python train.py --train_examples=26041 --win_length=400 --activation="squared_relu" --mlp_ratio=6 --moe_every=2 --adamw_lr_other_params=0.0029 --steps=7600 --batch_size=128 --warmup_steps=380
Rows from block 3 of a small self-supervised audio encoder (BEST-RQ), named by matrix and row number. Rows with one number within an expert belong to one neuron, the router's apart. Each number is 500 + 40 x the weight over its row's rms, rounded and kept within 0 to 999. All counts start at 0. Numbers have three digits each.
Before each expert's rows are labels from the 100 clips, of 14976, where the router gives the expert most weight on average: "top examples" is what is common among them; "loudest band" is the band of the loudest frequency at the time of the peak. Only what is clearly more common there than usual is listed. The data: Morse code for random letters and digits, with fading, noise and interfering tones.
# router: router (model.blocks.3.mlp.router.weight, 8x320, trained with AdamW), inputs 192-255
# up: expert up (model.blocks.3.mlp.up, 8x320x320), inputs 192-255
# down: expert down (model.blocks.3.mlp.down, 8x320x320, transposed), outputs 192-255

# expert 6
top examples: clipping; pink noise
loudest band: 500 to 1000 Hz
router.6:487469508553490490561492541500411515440449443550506461462494534463518545539524513472489514555475522550496432456511504580509520524504463520469516525445522439489450410507473490511449515513522545
up.8:466475519541510489493510523491464483504434491398489523523467461532530506445425469491468436417517472523466423544445552510555477482456590494527531506537469496495570535492552452482528518467442560
down.8:491529539505559516512522428510511543518565518421486450554525494490503401471545463443493522502489518511543471535478493440518462538461473525509469489496446562454534475512513518519508528506535534
up.9:489486417529528607524551389461532450472481544502507549448493475548504507485555490498533448581452519451517574489481491524564533536556415584473492485500541476455442526492481499509459509460550479
down.9:490518483521491511504533455479516417463450453522480583527486543563503540470478498468507510472518563496560494445453457539495433550449497492545536489517541484541528501555526516522549488468455508
up.10:430490469457486476422538477533470418536506538495477554521420567474502485497539515496545447421498559522552507533531516554471477468520568511485489546525592486540511515474488534526483531540467494
down.10:483529543511512521497559493595513554463580463497472548465525375452487468554473534517502474512476534432442405523469500403571486522538476516475419493434476564538526507534448499493566543506497540

# expert 4
top examples: reverberation; muffled (low-pass)
loudest band: 500 to 1000 Hz
router.4:515583449524474501438490512546514520464474454428511486493474489555473581526449572479492503527480551402473465537559486456542492429446467448494509440539552476512428477472507484439506472506571498
up.8:445547493503464482453545508503527435477530574442517491553514530499568466489502549505469472518508498436548489483479500476510532540500516464529546547532428478512459498502451493586530464461517466
down.8:491516504484448516572568455530524489528492525487571497490478503540526461515433495550560562514518525460425533491500486539500511493508577505488471490531478404507470519513484522416503543398474463
up.9:431453520515530539458542475413488482499496520559580476524520495516487506465462477541463568468462468570447515530511556516472589509570475490546532465489508563433467538483455524523453514469531519
down.9:499487546565432481482474543428469519517579492520474444439479493490391518531493441443493582487483533487468553498555476536458554480489457563538503462505536535411517546449470500581433448531473460
up.10:483436571484478533536490527509473500457501561517419508418480557478527513522463513434547527430466490515508502403544467438417508426464466498498460392464576511494486548511528509452562469435488491
down.10:480437520484515531536532448493507517458500507483457528501505509439536549480452570529415513493457414483476576490566488473478556536450557523470448456519546517504494476428521473548512510476475471

# expert 5
top examples: mains hum; thin (high-pass)
loudest band: 1000 to 2000 Hz
router.5:464482487478531464483444499415533525527502520539506523577474473473524468478509590597525549491542513504441531454453509490569517445512543505503525512531532465472546509470516516513502489542473504
up.8:396443495440539506507503504536490468473567509463461421523539516501468462516509479416501481525514517517546470545538509495480559595484473505571510590511485518562475487502491492526490470449493462
down.8:526451517553502472527484499435480449523506522525513487441513482576520513509498514443490481466455490458556495459471447465481486490614489520398503491484505512465474479532533493482431546463467441
up.9:524465455498466501437579522489440481397430445524503458497497521499446478466442534538554577574518580512489536519529528610492457461518472491479494549511515576548514403531530555495499487551494470
down.9:475530482515452552531504502469516480439504485560605477443488519528444484540479465457538550477410521481520524549526532474489519528488535508470483501399544428477411452453526481433480573498544571
up.10:477448527468462488446570418541386540522523460441406433528517567496532427475564440453531479513550493534514431524514493555473506488442487484490452484492525569491496531486547448529506483468539466
down.10:508515516477521533485510538501472459503491486564449552557530458506543498495518507501564446540521504533431488514439484458532508432539506507547536508529495486551509554577512579426446479486520471

# expert 7
top examples: tone: middle; interfering tone; reverberation; rumble
loudest band: 500 to 1000 Hz
router.7:542428453575518474562428502542468479447558470497495552527572554482498483478499450524511448473476489498514433535540551486545476569496539543433455483493524510474518525473459472512500511491519560
up.8:471482513530547521474432535617524589567499450475503532465439466579452485456451535494513514472544456510500536382515498532502569519514547498539522471559546494469468541466472482526441432501552492
down.8:448530578517528507532486504512483470513511561535508491531506484501446552441576507486473491526529461495500518548495529462407518450516489556482518478512495440510456527411573443448465576421569580
up.9:475557476449486495458466556465520472597579489487493450441497504539538534504513442533526447492453503518540504560519446481573508447526513513438525541467520544488490443514514500535515444468510393
down.9:482511460517472508532523521512492500524437493552511429490428492481447504566527494562524519545488458512492498469420475490545376550471481460432515423511532457479481503559519461412453464647471485
up.10:453453509468495526562510482552427503568429477455485518435478493483565433491505485463513524505490425465529551457507532527522485427470565440526505489470539519526420471581456442469415515441460610
down.10:496483526482498489473463540466444460505516443470572549505473493500465531501483452572424414551547434504501463501517413513580537520491542488536502550462484555470526483569490544523433487509435455

# expert 2
top examples: tone: low; quiet level; mains hum; thin (high-pass)
loudest band: 250 to 500 Hz
router.2:509456479523510468369578589524511573518471507440530467511578520507456551449469508455502519459498471571550471561495454492443518482511574493530438522562464500549508469505510471484557495552524455
up.8:561444459498528520474514457551536502492502473553506580512536481457497480522435477531614489436482474544485542427450490497501506508499477578499471522394482480572532395553501531517490599501479576
down.8:511490476521450457428539543512481463530459556516508523550545469501508544569563529579499524477536528459435513520525477547443463393500487442423497457455444528394483497493527545394522529413523548
up.9:459471466495435434530474527446490537538448539482429486594557482535493391459474556525534483503537514462524500477497473521532530535581522467471438511531559514523456447494520506526477520475484501
down.9:483521412558506543515453456494459507534479495571483514507494526509581481485457525491506480507499471567549513593551438471516470551475499510549519494472526565530488395444437485500513490498485497
up.10:536495568510506501466528494475511563484484498469548482506487493479533495408444462546543516512521490508475539472467437492517528468478532461526469543486435498557427461483552511500543375453503515
down.10:552547531423616565465540397485424481506514460500519471443522515551476520500429488512527446491490446468495482515426523496516456471480514463575556498467433502444556517494454518456531540490561521